config = dict(
    head_dim=32,
    inner_norm=False,
    width=192,
    beta1=0.85,
    magnitude_pruning=0.3,
    epochs=8.7,
)
Rows from block 8, named by matrix and row number. Rows with one number belong to one attention dimension. Each number is 128 + 24 x the weight over its row's rms, rounded and kept within 0 to 255. All counts start at 0. Numbers have three digits each. After the name is the row's rms in percent of the matrix's.
# v: attention query, key and value (stacked) (model.blocks.8.attn.qkv.weight, 576x192, the v third), inputs 96-191
# proj: attention output (model.blocks.8.attn.proj.weight, 192x192, transposed), outputs 96-191
v.29 104:128127128128128126128143128105128075130127128113096172128081148086128070129107141128113136161148164174125165141174111147151075102128122182117118128133128081128081150128106128128128128161107130164128103188124076135128128128146128184144122090128117116148128103162133131142104128102143128124
v.30 095:086157138100169128118128128124135172123177128127136148105182128163188163128087128132128098113099118110128128128096128060128117128128088128136177128133145179150066139128206128176139184128089141145128128128128145128128127128165128138128125100100109116080128140106128171148139128148128097134
v.31 104:110128128131134127128128104157128138108177153128172128108154128128128195128101128114156128087108096072118078128089103060128132122128128083152173128128128201128127128128166184128128169128105137134136163128107128140128128128171144100128134116128128128109097128086163181128127128166089128128
v.32 097:128105109146128167147112125173123095148137132128128128128153101128112128116080093068119090136132135130150134128137120157161189128128128156128110128094049078102178191128128132113138095170166128128128143103147128084135128128128129148128108121128077103136119090155138106124121123085106128153
v.33 112:156112128139128148115103128139132071128127135103121156128097128128122128072128119118128128180187128165181205163179165179153137152137128128120135128082058093128124128079109145124128088128156128134123128127128128132099120145128114128131120137140087077121126074128128102128101128128151128098
v.34 134:147188190151145105129128102094100074128128128128077145128116140125102084156128154159110128165179164149150174142171128175134112151153092125128128128143128082099123102134138128128088122128124124128133140128159152128151128098128086088081140128118115112096128128103128082145140128112138113106
v.35 112:119124112128124128084087128124135128128131121134103128123088128134161086086129109095086112173152144169189204182180166180171136168128135155128139151128128115123126128117128107128128151128137128114122091121128092128127128112128128134128126125111086096111123052160128117148137147128128128128
v.36 121:166148169146103170125128145115138084162114134109128129128088127095133094128194186185140149172128128128128128112165120128086093185128132127095127120128097122128127128081128117099148077127128128137128098128128116155116128171088098115148116136099090132141158091111105128147128128119151104117
v.37 112:093128139128122075085128112111107094107148137137105159140096128156128105133119099109128153157143128170191214193171128170166128154128128128147128127128134109111113137128135095147081172106119128107130151128139127128128128065159128128099135125141131113128104087128139117134143146153128128075
v.38 083:138188158146128149122118150115128113128126112117050136186131135122128128159128166128110128102103129128112128128128134128140128142152097135132128128161122128117127128149128091115116175135128110128111098128128128128156128118078086128143128131072127135091134128128112128116193176061128128165
v.39 126:075109094113134097076133128117140151095123126151158100128120128150146139137113083094122125114101128128128148159101152101141128128117161115151138134128182157121118140156120125128128177095097116110134134162133128128130128084169182100126118128151154128128096116152128128122128140162114152092
v.40 115:134128128119105128128109155093128101141128129128123128130070110106156128091190183192128180194182169145145128128128151128128128128128128138073128128128128125135109128128109098101136120107128103128132093128128128175128128140112091118128128143128100128124144079137119128167128133128128128095
v.41 115:078137128128094069075142123098102114117141128128128128128078163138128128128154128128128153128155128159128197151157163142138128150092110107128128128128165128128084128137164128148128165072128143132128128187123128164128128082176138078128144123148140128105121098128127142130140137178118125078
v.42 112:149131126128128158116124146096128128156078114115128128128105128088161121082181172191128128126165105106074095099097123128072093128077139116090149108128128128176113128128085124128146089123106128143142128111104127128102123186128145150150136146115144132128149128117129136140098135128133124128
v.43 102:114131134098136085153183110107108181128128133137133128118128154139093171178128143161128143078087128096084073128093098093092124128130128095160128117128186140124133090177140128117132132128106147128128128160132163115127117128128147103128134128139181172156127204108128149103122120155128128157
v.44 099:128128078128112123071125160128156128128095101128128125154128134144157128107128077067128073117117128147159128128105171144179153120132135143124162149128137128144128128128128108177092190106128104119128128148167128103116128123141142128160128123128106110093085082189146128131160153128129154112
v.45 115:084128117112092064082152128109128150110142111106128149163128161147121128128128128110112128111085128146128128172138165128147128112128128128128156128128172126126128111182128088139087190097132141120136140202128123128116124128145126089128118123139150128107098116140130128100171150146111139107
v.46 110:086099078114139128107128137148128166110128091128156126128128131128128162134090073065103090089090082126135128132086125087161159095104164155131168128110163164128114146138128142174128180128121122128128128107128128097128128134170171162159124111121146145128109140156136190128166144128126128128
v.47 110:128151188128141066163165084124128126132136116112128144119139164128081131169155162189156151128132128102112103097132100128092101124141128107156127114157135118131126088148144128128124101128113171152140159165137174139133128123128091097083137158119157146123140195061124101109128128134153094128
v.48 104:128128163139121087083128133116130096122128112122174176104128128128146097128128128123112141138128133154179172128128121128155128163089148128147172119141128181126128157103131135161125140090128163128142117149125114171122136120170147138112145128128128128143119106128128161128122156161137143081
v.49 124:180128155148136163181128119107117151154107120128117093128128128096116129145176177195128147130128128097060054059096114115064127131128125126093097128128113126145133128128128134103128084128128123128128128128130128128128128172090113128122136138111151125133128169114134128139109128098128107128
v.50 115:155152128166128128137128128152128128162149145084066140140147128152075127128114128103107128128132128128153161126151128157152134127128082128192133128128093077120128118157178107111088128128163153145134156167164166112151128099117088110086128161128118130091128133095128090109158127128128128162
v.51 123:078088099104127088128158117140128177087128128147184119108136128151132171126128127128155146096128096109117093128099096063121116128088150102144177115128171169143119128128128148162150137119128150153128147128085146128110128136128171128128128128155161175154124184118128128107128122177115142128
v.52 088:128112128149118143093114128133142051136127128118139169119090115128132076078128099088128128170165128176182198194176143183175134128128122148128123121095076128118137128095128132128118128128128128128117120128128109128112145129139140128137128126132128083145109054165129114156104145123128147128
v.53 104:158130152146128150128098128146128078128148147111128128127128101112128128097128114105128128180171161165182204155191162190152137168161128151128110128106068076108128163112141132128120116128167107111128130136134128124128114128120128128128110123131079076128128067128128128128130117107138107100
v.54 121:132116087138128182116089160147149128127097110144129119147127104128163128067128089072100091128128128155128154128128163156163156150128128158094139170105095151140145180106128141141128130118128128113128091091137083128130128156136150135173104121116128128105118053174151132128144128105122128128
v.55 073:167125187132162128158128102147108098118164141141108128128161096121073113127112157125128161150128180111133102142160078159146128128170112138187128115128128067071128160145149137085128074128128159128128155127128128128176128111109103139088132130108139128142128128071097077098131130128128128128
v.56 132:113128144106128079128175128086110164111148128128128127144154145128114128179138156157128171128080151108108090143128121134111127128162128107128098125178197104112135109192138096117109164128109128100128128128151155136153119065098113084099129125124175155128128167117115128128128128131118128147
v.57 096:105110128112123058138170066138128131079195160123128154128131132155128128128098129159149188146108163128158128156182122149125110128159128096128123129161160094128125115128128128128121123117128128117146163164103154128128104053147128128080125123156147147132134128077128104128114111162119086120
v.58 104:147139111128128141147128122166128139144127125128071122128163150151112140149084082070103070092128128128126133128108154131150176093157128136154128150128070090142134130147169129128087155158184134128128128125148147074143128128127115148128125136128120086077128136148156119128163127086128128167
v.59 110:111070071107128155141125128162155188128118128145188099119144098129128189112128128120159128095081092098095074103081128070105128128128159134095138136115150162146128131128117152128167128128128119123108128128090117125128128150141128128166128128142139128167128128148128165110107105145136133153
v.60 126:093105091119144128138137116128128158092146104128135133134181132158120144159057076053128092077050128128128095146096097092181128089145147128164128139131148140128128176173128142128128167128128133128125128111128128095154128120128172128124120128125153162128103140139128128116128128116108128149
v.61 094:113123143091114106146166102100117152103132149136135128104095128120128148153158165198180182128101143102098105120128093105075100127128132102128115111164203128120129128147151122107161111110108127128128142155093128165096119098124128128128128128149128162128153166089086140100111111168128128128
proj.29 107:159128107166104090116108156134148153143108123143189107092146151105124151080128128148141106155125104128155128136094052128128131128145121117089160183131152126186128131116177128185130193082102141119128128122102145135084093128144126128154128132158128104136128163116139128128128128139128162131
proj.30 095:128128128095125151162128113128109128131128140140128088128085128128117136128128128136133145122147172137098139095156128127147083127136128128128154125108164112109141079115104144128124128117128081128128128097107108205128183128128128128128057128115128152128126128128064159093128057137120104128
proj.31 112:078128128087128164175128134126086132128139128128104103160126092144125095163128128102128147128127128118102124104119197119174128130129117128148139112126178111083100093133104175080132062138155128158109119106147091139128179103128161128112079107091155146105165094155093128114157128122128097149
proj.32 098:128152144128123110159134128090138128128096128184101118082128156128080111128166128111128130111128121142137089128188151115150098163137107128134111142128218128118132103124122128128128154092094128128168097121128169158057142130142137113152128123128152114128128177144156160129164128100141098152
proj.33 113:163128087104124128128128148095119174126112075121141101128128128128060109117116162128128138110083134170128103093128106093128124128146148114146128128192189164128172126124133127105128128084128134181126128128132152128143128147128161117153128129124140128165160181128122150098165142089140105121
proj.34 123:128124095119105101128106128125128156126122128110128077128131128116104180147097123168121172173128130185128128150121085143094135128149173165118166128161128148149126126093136128109128099112159128128128145128089128082164122128128151118170128089148150136128128128164128128083137128100128154128
proj.35 112:139135069116132128155128148128120178119089081128137104114157097128062128153128128171147128118105128161117085120128128128113128130134165134112136097128167167128128112127095127131179108111115109187128156143119128108093100128123172111128128128136159128128128191111100128086128115128118075128
proj.36 118:150124096143127109092153111141128184101137112128141121137107128143108150134077128128128128141128116130089137099067109087128156124156121114188128130128137144159147189134148132159106111140138150107116212131092149102128128126125107128119117128157128128173168160128128143112138129115128128098
proj.37 113:113123091098119128156105120122128146128104089162138095149148105106128128128099128165148128148139139183126125138128077146128128100125199128076130128173128142130137082128119123111166097107150095198094121128128128093128094137103182128128128110128162121144128147132110128074116104128114146127
proj.38 088:140128146128128128128128067128139173116128122134092128115125128149128165154151128141118130168128128156128128174157128109086185185128128176100166136087127155148086125100095143128181128161122092055149128122085123128116137128161127115151128128155153165128092128128137104108086128151128056093
proj.39 117:091128128123120140172128148128129114127128144160126147159152128141153097128120146128163128085155134132128128137128128128123135083093128155071095097128093107104110073137110108114162115143128128178102092106139124128121105128130145157118128153136128126116128128097092128104107150154111148144
proj.40 121:124105081128145121096138128160128161095120128128128128150144089132102128159077128160128136128128128130128128096064079061109162128152133112170160128144128128170137128128130128158128096123128135140093226128079125086128102131105128099129120137128129128169128143128128128128113129121135128110
proj.41 112:111108083107128135128130128147114140128128128122144128154132078104128117143086161128133119138128138128111127128128128133095128070128216162128123075157092126133156114118128128108158092130169121161087137128127132083179076128102164146122128128128133128170128135102107094128128128121128155109
proj.42 110:128111128145144128084128147147128128104156128045143150140115126140138117107100106128128128110128128085105154078076131097149148105128128074128128128098097099130151176128164122126093133155128169091111204128140128106162132128136128137128114143144094149154128128128109156150152182128128128128
proj.43 102:083128170128136128103097109128128075133139128108128156172116154128207147134113113093128128128179102094156150154132145190122133128115125145119128149086048111128128123128128116128097153128149128081123128118135089140171155110132101128128128128128109143093099068128128120153128138133128186111
proj.44 099:114133128081113150154146149128118128108128138128128147108131128106112082128128150128181139092110145141140128128149128107106146131117128126082112128129165132083115074128088128114194108154132128161130128110137125112128115133167174142155128147128128120138098171096073185091128135149091080128
proj.45 112:128128128094125157128128112162130128103119146128117141133136085109128107135124141134171093150149128142125131128125128140092128094113203128055141128111097121128128128128128128130189110134154094128113112125128115120132087142137179131128128120129128128124100128102102116101128102131128120128
proj.46 112:145126155112123161169135145119127119144124185179123154102148128140128096106172147128128128091153146100132106136159159128135128134101128118128105125107128112128111128149128128126178128162105135128138128108175133175069121121128161140128140146109128117101128148089128120128114130165128095128
proj.47 108:129128128144120134090104076149128103113170128128151105152115128108164175128108128129098126192150131134113175160115136179128128124134128139127144144102075128128133156106160128126083123128180109068130124157128097128199132116110128128116137074122122136121128061163160100142114109117128162085
proj.48 103:153128084128128149163116128128106128128125135152155101135128093128102142124089128198128104136141175144080138124086091128136085116128166125128128105149128101096156128123128116128159091151153128168073145128149128128129081127086128154129143151128131121164154148094079098108128128133128128128
proj.49 120:128130156154131110067139122128152119131128128059118128133094149139128152121128128108109156139128121102140165128128128110139164145152071109169139158079106128153128168120158146152068138140128143069128156123100109127159128121128071128128106128128128128128128080165128128156128145128128132128
proj.50 113:128150153128103130127109128104124125128134128167098128128111144099126142134148128141128149153128128177122144169180158168100128149128188178083128132136144167128135110089105154113140122092153086092148085171127128115140131135147159128173128065107128112128128135146128117107146094097128115128
proj.51 119:128118154150145159128101128133109066121145169134148163151128128118191113120128130097113087102169128073112128128113128170128082090097104108128090128128064105098138137155128128091128147144128128122128099109176128152134128124097119144128128154128099128128131082105113113170114166137128161128
proj.52 095:128128076098123134128128166092119168120087088128128110128128107126067128119128128162144128115101136168103128090125081115134093128125148128128126128195200149107161127113128128128157128107114128202108128128128163128128110128128169132158128128128139112154155193128128159089148134088128128128
proj.53 111:154128091128115107128144137096132165145112068128127093103128125123068110128128156128134143122094121180128097127140108095121135128151154147117138102179192128150145106114128128122140129078124128186147130150113163126118115150123149117155123120128148118128128183139144124088153105128149112128
proj.54 112:154130128110128128156176173128128168128110117164128128083126123128065128128167139128162145072078131127123092128147128069139128147134128093128094114128199146128126101144128126115170128136091128178145128124128128139044125128164132128147128163116129126147128179128096162118141144155138060128
proj.55 076:128121128151142125139110101111128102159130071164147092141144156146109166158103128138095128128128128164128135164139129128130083171126128148136149128154128144154104128080132151157119136114129088128130100130110128160103128133099128108128128117128126128101144103154128077121128128128128140128
proj.56 117:069145128128137128096128085175141088134123132128131128187150128122187179128099104128128124186186113135128161162118128170098148128113146166078160149093063105128085115103128145161128113128151087115128100128092094128153134128112124112125128128128145142092102069151137102128128128128108167121
proj.57 100:087128128142146128128091093146134074143128109150162113160128128115156155150085147109130100179194123159122128159107102170113116091128145164128128112152075144170133128128126145122115131092166092167107128128128127133128128141081126113128158128128128107108117088133128075128097100086130193128
proj.58 101:153128182101122128128136125103131125147130128128128125069114154104115093100206146099128142128097132128128128155215128128124128178128128146091128128109167128128128080124106138105152128104120103128186086141128113128076128134183148112128105089094128128103087128128152144136156114127128079121
proj.59 112:120128164150154148143144128132138089143133172131120181128128142128128128115128128080126091088128128068140111120128169113159128128111070091128098135091111103128120134164127123147121157137098154111154102128156128180128128123128094127079145166128105120128114117128134128178122147128128118152
proj.60 124:128128128108128148161116139128128128148128173221128135109128137135128124117175122124128097128179149118139121156172157178128084128098120135128102128109140128093098091128102128128172144149102112128141045097128128182053137128128131128128128132128142128076101124128128118151101128128120111128
proj.61 099:076128128177162143110121102178128089118148150079149156171130128146193128133078128094091097152175102128128140146083113147128140088123121133139128125128041128173123162128151128150100139134151132106122128128104121128200141123104091128072161141128098141137116080111153098145092128128128188119